A small class-conditioned spectrogram diffusion model, trained from scratch.
Training: adamw at rate 0.0027, 9200 steps, batches of 128.
Data: trained on chords played on synthesised instruments, 52083 training examples, 22.6 epochs.
Rows from expert 15 of block 3, named by matrix and row number. Rows with one number belong to one neuron. Each number is 500 + 40 x the weight over its row's rms, rounded and kept within 0 to 999. All counts start at 0. Numbers have three digits each. After the name is the row's rms in percent of the matrix's.
# up: expert up (model.blocks.3.mlp.up, 64x32x128), inputs 0-127
# down: expert down (model.blocks.3.mlp.down, 64x128x32, transposed), outputs 0-127
up.0 099:480453506522473433517513440443489479451500476547508570480476533513547475594549545503500466455503525539487492553503558489509470475522528497477554510512504463478535522523531448461557520508513530479481551546510468476419473483441474544516467492469512591415480539554462448536516488516411579545538564418545401515492557508449479561546541432508537536534507494541472474462549452550479535503461
up.1 093:482501442481556552559506503527518492568547506519448496529535477467514451500474489483476525487428540478489532528540482528470532531544536517537591520568568569554561572527442496463528479473520488515455511503528463470520503410579524601488516472541508490522579448540526548501492564553493533458528562467517505524533562541453448536517432532508507456544551540521495506549500475398460477528470
up.2 102:488492511504519485521518520464547515489469516451500416498485501473505461550437478526511466476502556564455554510568485571516488572508518469620463504550562568494490486504479520517479574579532493446502445469504529562503473513433504484456493496470580563485453529547502481501555551491511511547446441471452532480537560544485528454517491473495446398574534514462441498531446546499544487424495
up.3 098:494531515545500482431536455491522520415537520551488486518523443468504525552440528461555520531482551475492561474472518541526546494474511517533530527467503513499445563547451441455524517522483508470542481567429470455540470477434540500533464474500446549480504487468652483478582441486580533512506503464502530527577496528500521515478504444486563478483546540527529534599418481504471480440508
up.4 092:454513426531475361511484503478473510485491509450523562474481546522466497571449563432538526449458531457488426526523553481485554472468567519469507445535533502474539488468468499520541465528456523487497513532554445470522485436521432512471498430544526538527516538566509462552498487577491467485484549487533453460507504481468422537484434443490514494566547541557466515476542483466501456493600
up.5 114:441479488543578443511518535450525485580415477480465480588503535446451579470421479507493493441476551511479509497561467444524548507493472520450493510562501497426506526535570505568571553491444524461478518473484499502454496502516577510477496432527430538523513546541581528507451490544495429558529518472441463456561560520556522504479531499460467463535496519530506522524467523441477488464492
up.6 093:520492472543525555573505508501562535547486403516420429466472483492538440518460514514408517537534545506410574474542569561484474502490499526457509490524504480589587585517480499487530529543547572471565503488449459545468541449519533511443501497532470501465505531500441537446476569491484523538443528482500482570517568538442474538507459504516509472516522515503448541459527446499518472506510
up.7 097:499485479472525496485480450452488508555578509495508577559513441495472442529434527497468509455441475380522493478564509502457483422531439520551559564482512535415501508483488463545443511523492544473504450563483506539496465442452583489558523474519472460578498458494530551463513423550537559442536498514513467497565492511497497496520429535413497493564485500454525514463468475483531539530484
up.8 105:552488451446486411536542495466486425489528487486533461416511498410543474487524528464528546511562514580435492521530498499554498505544488426504465528492484448486560424515505497492487536534519417511584509508455392505516463464493483408502469524463592558491469490466520560538560470469491543459490463475567548487506548494473516526540528475503521509536517502555525510529511543553461460557465
up.9 109:466486546550511523481530458462513449418531500543498515518527459436464504554491437491494549485495481529475535507509429482515421468514484460452519497517477465479559474562547443480529515444543505571510508497461478446455474517448546501513463490410432557464560493491539492490446480477481543552533529457467493520523571539549601578519596438479574524497487499553448429529470484495450494518446
up.10 103:559473468470499579473518471486552511495567561561538515443568505477592425488567536491493529566490470528494517546497443570458457508530530472528538512509500531546530458465435469433443487537571496465514484563488485494522538478459461478493482525435651506500457517544452451498498497499498597475532506478541576484452502530477534464519476509543488514507490512492479449466538452574508479514480
up.11 101:499525441567502509464603436515542489522493476559548484582499494485477500455547518548498523501554602538524543476560491445430502516510562429591561553443519481498478439501515550520525563452524489449533526484526441446472511474539567504544489475477570538470512531544451466567500490516464500512492502451495512484486549462448524432503552412521520525476530508514451548547502511527467489451471
up.12 101:470473551518518524510408547509478530486485550505442596516518491503490410531477436509480441466400427469545506474500479503486510523485508531490535528562517486521492489525499485484442484488486592485464487552482604567494443478447541539436466475463453449491546471514486441428485567523500560450480531499414487505436469542526466518557497539487535539513467496472449472476518432453522562517462
up.13 091:466467477531507456476517520439519513473540458460511519519521475568525506523485456474529537437478518548476549504563463485531559492497518421587521486567562465448567585440511539496515474506490474542506470482557479438545502374512493542508461470475532508492460533505485468471479521569498541478474591458444480459475528498387517545438522469509447434570549494499452532542506457462520488496469
up.14 086:549506495505551531529483464505493484487495522495468490489546423525442530563456552422519490468471522450468425496526456542509465530518501526550572540468552478417516471487472531559388560524568483490456514478459445507487525434433505541505561497514500503483497473543484537497474475536506574531530469443560476534582459486512524451522421551507491513519507484459438433549501460495589481502413
up.15 090:507479447524522491583501586548555473524412486464470408536510538475469464537466506482538467506481567555515531443604457537520460534547560611464519463498565489496552508558460500489484573529496463491449515437476485512497523500488514492434509519510494516490494521549496564490515553521545541476514528427533462575546544565499555454483504487511486526498527499497456462540593561483517479465468
up.16 080:482511459467549481517579442532548512608463498513466447527538557477497488492546524529476494502503540556505512541461578526527559535477443473476486497599472554511516455489461513462588553532472469493461497488510467493525445554492479507470534459474463438485461459568550532521529478453513531614492506422544555465581510517527422477513514536525426518529520505581452522482472545524516501497466
up.17 086:456557468485499502498489487503513512488489538463508485539494486464535520569453507531592508471390542501452502506526490556489586595518525463514525528522545562514499456480482479538443503529481458511471459454523487490602462462503539501528461496440557483529498507562539457453577499480576492525501456468459523456553548538494505648434487495539486455519525517491492524521461498486492438416550
up.18 111:468566464546460499496547489544511398469464516489539586476549517451494383483503539533473493559452499567524450470515538547512448574521474478549488554494459507515467456516480561474397463502458471523569516464459469527509506447429508513503515498488561473524496460519487503512588449509546570469505506460539521437413458521510459533574471486449496552466507526502455483489491466535455477521478
up.19 102:464536525484503525480508443477463540478560493537432509457509500534429507477508486495516538466524527493504510518449548492575497483537500524579451477503526532546539508542467478436584454505466442474527468499482552495519428536485451518482606442529399502523529471533579517524551564485557491558450464522464489505518562533437485588475447446537514518508577517499472596544447443499516524509495
up.20 107:548491477533543461492523517535478532603546456487447460541465465506509518535491556513461559537535516476493534477500555484422519506483527522533536478549462513515521578525467479466562478522425482547466463453546434476520502436582560580479592499527527508531527498494523596516454562525496501532469530458525488564552540502434444533485472516453486409479564471509503492488539576502528455468534
up.21 096:446518460568492414487505505491545476481473550505472459516529462496445509514411514452476532475401545444529489499553526501454541545490562592490573525508518510518555512493412488500469468511509445513511525493482446480516525443469448557449490468544500527553485520589524491468497512508514493526514577448585481483569526498484533527491403526465554555552536446515433438521515525450516493475540
up.22 099:538477434458552518469482525566512564549490493515473461551555518496506462466449537507512503494472578433521537473493494507444547551520569541536516538453508516505464401488459524529474480556515478464528464487556470528573553465554514502522525452539593444568527480587514551510528506491501491504444450493514544485515460498494456454454412521504488508486558530516494589531500544452515451447597
up.23 106:462497437583506502424519492464536499527443470467559535532533542479477526485462511470511614484418455544449509557487429575515528479529437531505545498499515544551517547456523479493511509521510502467523469508541484461449557456447512482526522493536501580519519464582535507550504452614509507507510509502469467474536598584536462526466487461477524451552535544512518527430560466497506496456504
up.24 123:486510454427489554502509469515480476547459589510518489516432514444493530533528524460542443485451504507477494526522487562455474515550501493494537498529539628441525440571517492500511512486443559424392494558493523458487473506555512498522540453484530534594503485547496557523532547499610490554495445515455495474555511491509495531535486566493524431558539542473490439499484543474493472486553
up.25 096:445466532479534552561498513474524496487497489527397519494587428555538524500516466478470468437525524457525556489458535483556636510515512544468570548485476438445554504455534529519468494469493493474510538511435483462480561484575569560589500472475451486454566472557524574500487454510475463516492564476525525487557465490484498527475491548519529541525558474502538518515513521428479523455495
up.26 091:463480525498540488559534480544564500460519505495491505488531501520492499485485481475539522548449527488446537513556512537593492445571545451559507517573588541500558501548420500524559451400543517446497503503482483487537501448516547586576512421524493485485510521545504501504521499510475482447481580540484543474484540588493501502502428506480442459492532545573472543553531461429461532531449
up.27 098:478492542426505534501472499500469535449584537472487473476564527558580451514519481444582506521539507430479529523516509538490609459453497481532510498521486496531496462472534503508511434456557552523542481531501521511565515451554487563473459445418525514449558408483450494510460569471431442485545556560493526490475526480429451536534490482550543513514500436553503490498499447446475520466457
up.28 091:463511512511476519514412532478446455529506473512567472492500484474465543496459493514387562476471442508531439527506445464540491536477438540437582521540539486537543480471522543466464457503531472510446520481502529491511454491500473534504463478526448447557482495484492489538445576456520451496568479490564528513443543534554557473498529586572522479581444527446481545502494465450558569572479
up.29 100:549493500536528458506462481504465480463572529573476471581516464502499540593455535494558519460423496417505501504500521495488532504476549456558598497555554491483499519540475479544470587503567490524432456518537445439511453417456522565479484464496489559495585538506475470466433507495461525534564480438526485545520519515458551501520504527507512499497484430491450457582495514470543467501451
up.30 112:524424488484573491475442507454478612498537493518481476573532463552511525541495495482542501454461492419496546531508438489427568459472571477568552462531564487467555559520511469536513522499599535492378460547512473477491497442522494520460478470509520567485574545517473447466442517530429509475517507489455516526511532482502565441500502531484531495516480432487449452536517516466523505503507
up.31 115:536452474437557494573492449527490523477537469542473492471516474507513439509558427501511447480518518494499457551522546473505463525441563459517516515542510475481514413478405480451501483520534464557507541513543521503549495473573474580458463501429513359477402522500437510494472555413492560513422543456532518540496484467421508503510493525545510542473528494520466513542504503473529525529487
down.0 089:498534476522524496515491485534442439526452503518497478569430470528580536515517516480453452463512470543523456482545426415458548546441532454419398462492482539520489443491567468547492436532449542571500502513455525510499483509537519507459508603454496537572519485470506544408476528544475448483440440535451549510454486531513520508508456536508530477507510514501539496520482534451489458415528
down.1 097:457483504548527432547509491443509479434482470546487494525513500527544444480498470506454507502573457487577510491517503496541393469457523458526531543521502421542483646469508555447541525489591450534583492499423484503531535512465483477498414470448481461468508489487476452454518546484397517511514536476480518511490516540533541477502490456561565526553481498423494514494507460453486463507497
down.2 102:537537482494529546480542464552559487533553540513533479484455492441554459529597527556525454434559409496516456462469449459488506506522493454541519496524487549505512450519568491502476419510476455563431517488532566534497424546534463536565523501396476558537485445456525515551531549461508552517473531527536534483516492473520507469547490533488458438450449520513536468498514507563474583530531
down.3 097:501504502535501459596528487505560475448499540488464518492495519515535530536523506528529456518555460449599474465481508478503385467497569427513522492514511479523565562430501568516453495479571471483520521434490465519604489486493488529578466499425526462562494499521398434489520537479466503481456494547514479475531495576552529531448494535572451518522509546469468516524573491513539509460497
down.4 101:529529493529451443506481503540550544539517483480486544473488530515497502473554492521462477522560500500537503476436582484531482437569496492489529514559490480469576576510476595539548589406527448440467450481537466501552453477531492446497467427451478514525477433511485481535531508457526517476475469549527515505593537462465460536482502515477472507514459542490422493420543558538598544526474
down.5 125:465523545525478458475527513481465517472479436495534436591512451526512529491483497436481469515579508562527566508521499491523494475521400557502458453456555454493470534560540481460554487412486562447482494537477480488473500481511547530472482478509441510515556498456543495474491448516527473480480492491489506591426425466466466537558543479454561490579590530511497539534460567417461471461482
down.6 083:482455458491527508474549459458518445501465497607526452519529487423567456495595484515462507462589510472464451514510461464522565460506495530546542504513539488469456559503534494420538477443511396542479535524377493516481485587513427491458468499460511494457458421506544458480506516489481527534477515485451527533474550509543515420538470474541494451499449526516525506482480533465454533507527
down.7 091:500435441540525506502553516451459571487513505463506513477503505522480434463508520505531590565545530545533531550459486490512416584449496494513522470474497486511442562449442471454494422586504517523530592524466500537436451513451524532468457522495550438488535471447448516457519482512431518470493554492446526492520564500588455509531519485533504524461511523537482616552545479505539499500473
down.8 094:444482468430496529447477545439513500518612511495590495564447540454462490501474474506517429459485493460517501466579467477471584481505456519530475469409441469516497517530545504478478436546475509506445516453499627487419487497503515545495511545558491486494518535494493505484459497486506460560480550490436449485471472444495496504473510494582473438455499536508501504485473575487467525506603
down.9 113:511512422509453529475430487557507552565569582467482536401366511517493487436533543559535488509483505477463529525488519515490553570518499524521543482520424493477484536546496563565498499550444509459458497487475516509533480483526527434472487520519517480527498495436500531536539513506488483479443433531502507458564542458483451508495405485525490469487428542498529506459531515533580585474550
down.10 103:531494533505519461516484526525450504512510475502493511553340436515550523480515461511457513451562488527489516512513498451506541505505429517497436453466494501469491523557504543528522495478482523524471535523496532492511515486507567470528506495430362481575546514488506489430525442476539440529469443498520478542381497481491415519543521510466566470537516485522468533462482531455493606445534
down.11 088:541446522474415456521473539436420490529463486515474476508436479520530513538509468508523515497527498429463479473464454499510524489487432527465485436496439532436468508466509468501514515595490450617504535469517529512471562507427480487524504579516462451577422446512438540477585526503494489531542547487436432426484524460504521525525555528479502441500456516470487477531523537523493533554572
down.12 105:460519462489493446516500483459592464444523489511554444507550504479547482549505461537559497493574451482488485450490463532465409470514480445577484472437464447554478460497540541467477484499563436539490516417507514470484550485445444561564480506542505503516463495522452479534510516453515495577470543443541466429529474491497486495457544517587456448498517563476470467512525568562471452518576
down.13 099:498558569522481511585489521464456538474429451552543496518492477518473494538510505422480502581581478501485529478403570509486443461468530465470454496526485481500520513516475506478527553474533551390535466538483446435526523471521529469511519470351526500516566598509470502524475488499541480533515471512464485511504486482514519522500566483520435573584547498449527531455470496505500509534488
down.14 084:519433465481511520503541482434491570519457537504516486541423517498535467456525508501513488520589537590502559526485498462556371550474451493530458406476461468540509547477537498434504525554544488517522594506465471514470511497474563510476493574487501405511504538437411466485517510545457519474496484464413486528504515505593502531532543466555533508525498505523488545500516549486456482496512
down.15 088:577458454428524515500511414437427495569533501522477528511398502474434501499530517488525564461535547496540492558471528472471518530489518468472530482476501516545477492485500496502520457509496530512541516537460557533451564499471527432507567566417477494463457505427479470542573517507497525556568492570474417474551456489529607476527558539490538537456470463440505493465471527508513459533520
down.16 082:586538520521563513482500478463530504543506567522466564503431538442508453499562527515513523475482456433514444422509553482486484477521540444552519521494425488511497510493542491514488534548455492454535486531465550498534471530486477422535521483339461483501535543521477526473495471518539486534510497534555489495467515483515552475522542530560434519526440501518481489455517479530492616575595
down.17 097:537476465511460484564461485530535471460495525430484536476505528538513558527482452505498460526609501455545511468479521548476450508506515445481504474527467532523528589457508595538432509463544492431479454454555537519568514443466508489550496505476483471570521478482426444527531551514496455491482458572485496447603472526496508562422484542567463510506511536447455481508557566528567488521496
down.18 107:490488506451452572499510592457481536565482450580519489493444509493465520515486505409476451533626548498473533496463478410521572457473509521413474534477513511399533503501484516506582529481550472502461505468529485493443489505574506498406458509477553514444436528503533551521448549456522516511462507556449495550520519467514522511492550455447471483462518514458545522468495536506504476478540
down.19 096:476509494477464469545434471500506472436481500560543520481399522527568480516525454530459476505554515480466518444563466504508461470460523467491480537530415524475467511477480559539559533509559470526512504498556569428457557470484418439516493465512473502479469446421532549481510626481452509530487543498513531419535489511459521481450509483477548498473462473432493446429462528563470498488565
down.20 108:457515500468458469467530526495494591541538462490500489502516509500460504477472541432460495507581556542565575504477528482532525447514431585465512554468526447459486606532489509467576529440472498419502448542496492503442489488548506449438467456500488520438493495449577510534475476484514507446493490527471545604499479425460488511532480436428569519507547480489526532509479555463523508489442
down.21 103:536491486490509454562515449484552467534532537502470562515450584500538521465581474564473447477530525519590469468515552473515372467555504444510506495519486471490527597444504562510552589460549450518495554468533448561544510517504483448499440508513472459491483457476429432455514535521431515459472519503534513515527507513530518522516553532536507504494445505494427446461575509504532510503468
down.22 109:478510435504529548533482478582546514534536562483508510451464524530505521446537546521462459525518534523519522552499503416471486573493529469476482489520496502485531581517466556546486484489497510435447510489427456530560460483604557504473476531447568503536543517435498488509470481544466494465396400530511559516561515522539472529475421493540479496512496566493532550495528455503580512420460
down.23 112:504532497517466498499481418438471563484475512478491496507511526513479514518543557468493506512590490489573517476438539550517426510471508483522553529570490479545454608462589502463518543533496541461578424573447521500464542490442491436505522477535500510456471511425511484538513476491494506481570498471430521492551478455468589489533529494513500540540494456444517435530476581499505423560543
down.24 123:500512521509522501552498464509441506497521475540496519531506459467448468551431516511520583524511452412473482453578470518464545505522523474525524512513542535473553528491430469489448450453505495467477498520490473460553455505517523538587556496309445521555554544493520519514525486526558472546509567516527499500498508531522486474509424545513507512531517516549493554523488439473518619516484
down.25 095:549569485497481521499530477538551493523524517515527498532397543452559474545573575550445507422466485522552448480468543489511419448500541452450470566576481538527531504493534556527507527527448494550511458466550583534495479532519455442553503503477465589514421457506503505510491564454509524495514475491466536497511538477458513462530516524476499475471422440446531424427472532534534503506528
down.26 091:464542489574504497516477548447560458496483501520528471493461507522594465523564489524490447549561435496506472513431464466493350503455538441515463494521443427542493510524557563508536499537548477501538526481415482494533467516481466495501420529454541486494495495515428516457485538438419478547459484483467478468459494507520502515482569508575455490575483569476503535499494516531490485483576
down.27 096:578555453509475464463538481466528509618547474486483458537391490452479514449522572527488465431485487598562494555479519530497497564541488507442499423497520490498485463521548498475537495497466556502499518502532480562454517531484547470461492576488470510482497484456508457528542473551486531523511513508507480534507462476518515509577661511435481476509521496435452501516516555454527474489547
down.28 085:480474572492519432565572507459546451461499481455474482554526516509511515497465511513546455469414496473634498472580540518493429496515542418468510511432487480508458538456563453457493526492493498544601459470528530539514595504477471479532425522525498460495537487508467524460501553469413486458540555512556487540468468513514554484451498522497559514495532472435507457559549495475509510496494
down.29 096:517468539425508569523530559415508510541509493579521535508482556481502518485499484429550453525530525505513556497520463445499441454475491458461445476412495492457542530435475470470524525512595503528495585455555488506470532494536509507439465565479571429453484561504464492459468569515491527506442520516513474565466512550577533541477561472503516503467556508482500507434540468488441467448562
down.30 108:456457537432436600500521590426516499507521479551509506456531498477444463529481492403566484556566502476430523482490437479518502432518524459457507528446497507470533471495523486478530494480547476498472507483509518465441469485537475523463482542459573508414443516555469559537432548438516518510461528579443450541506554469511492526461508455517453476443526546502564545450526528535518502506559
down.31 113:482539480543450509411472454441468553557453519460487499512457524483494512502496559503491541490582477552513512414502493547533537520530440547518546485539469462567477535512634445488526516538386543486530434525507503530443516498473538487477529505488472538503517551456529513542499441596546458444558531490442515528496504453481520513524525488517457479556482532500518438542474547458442481559535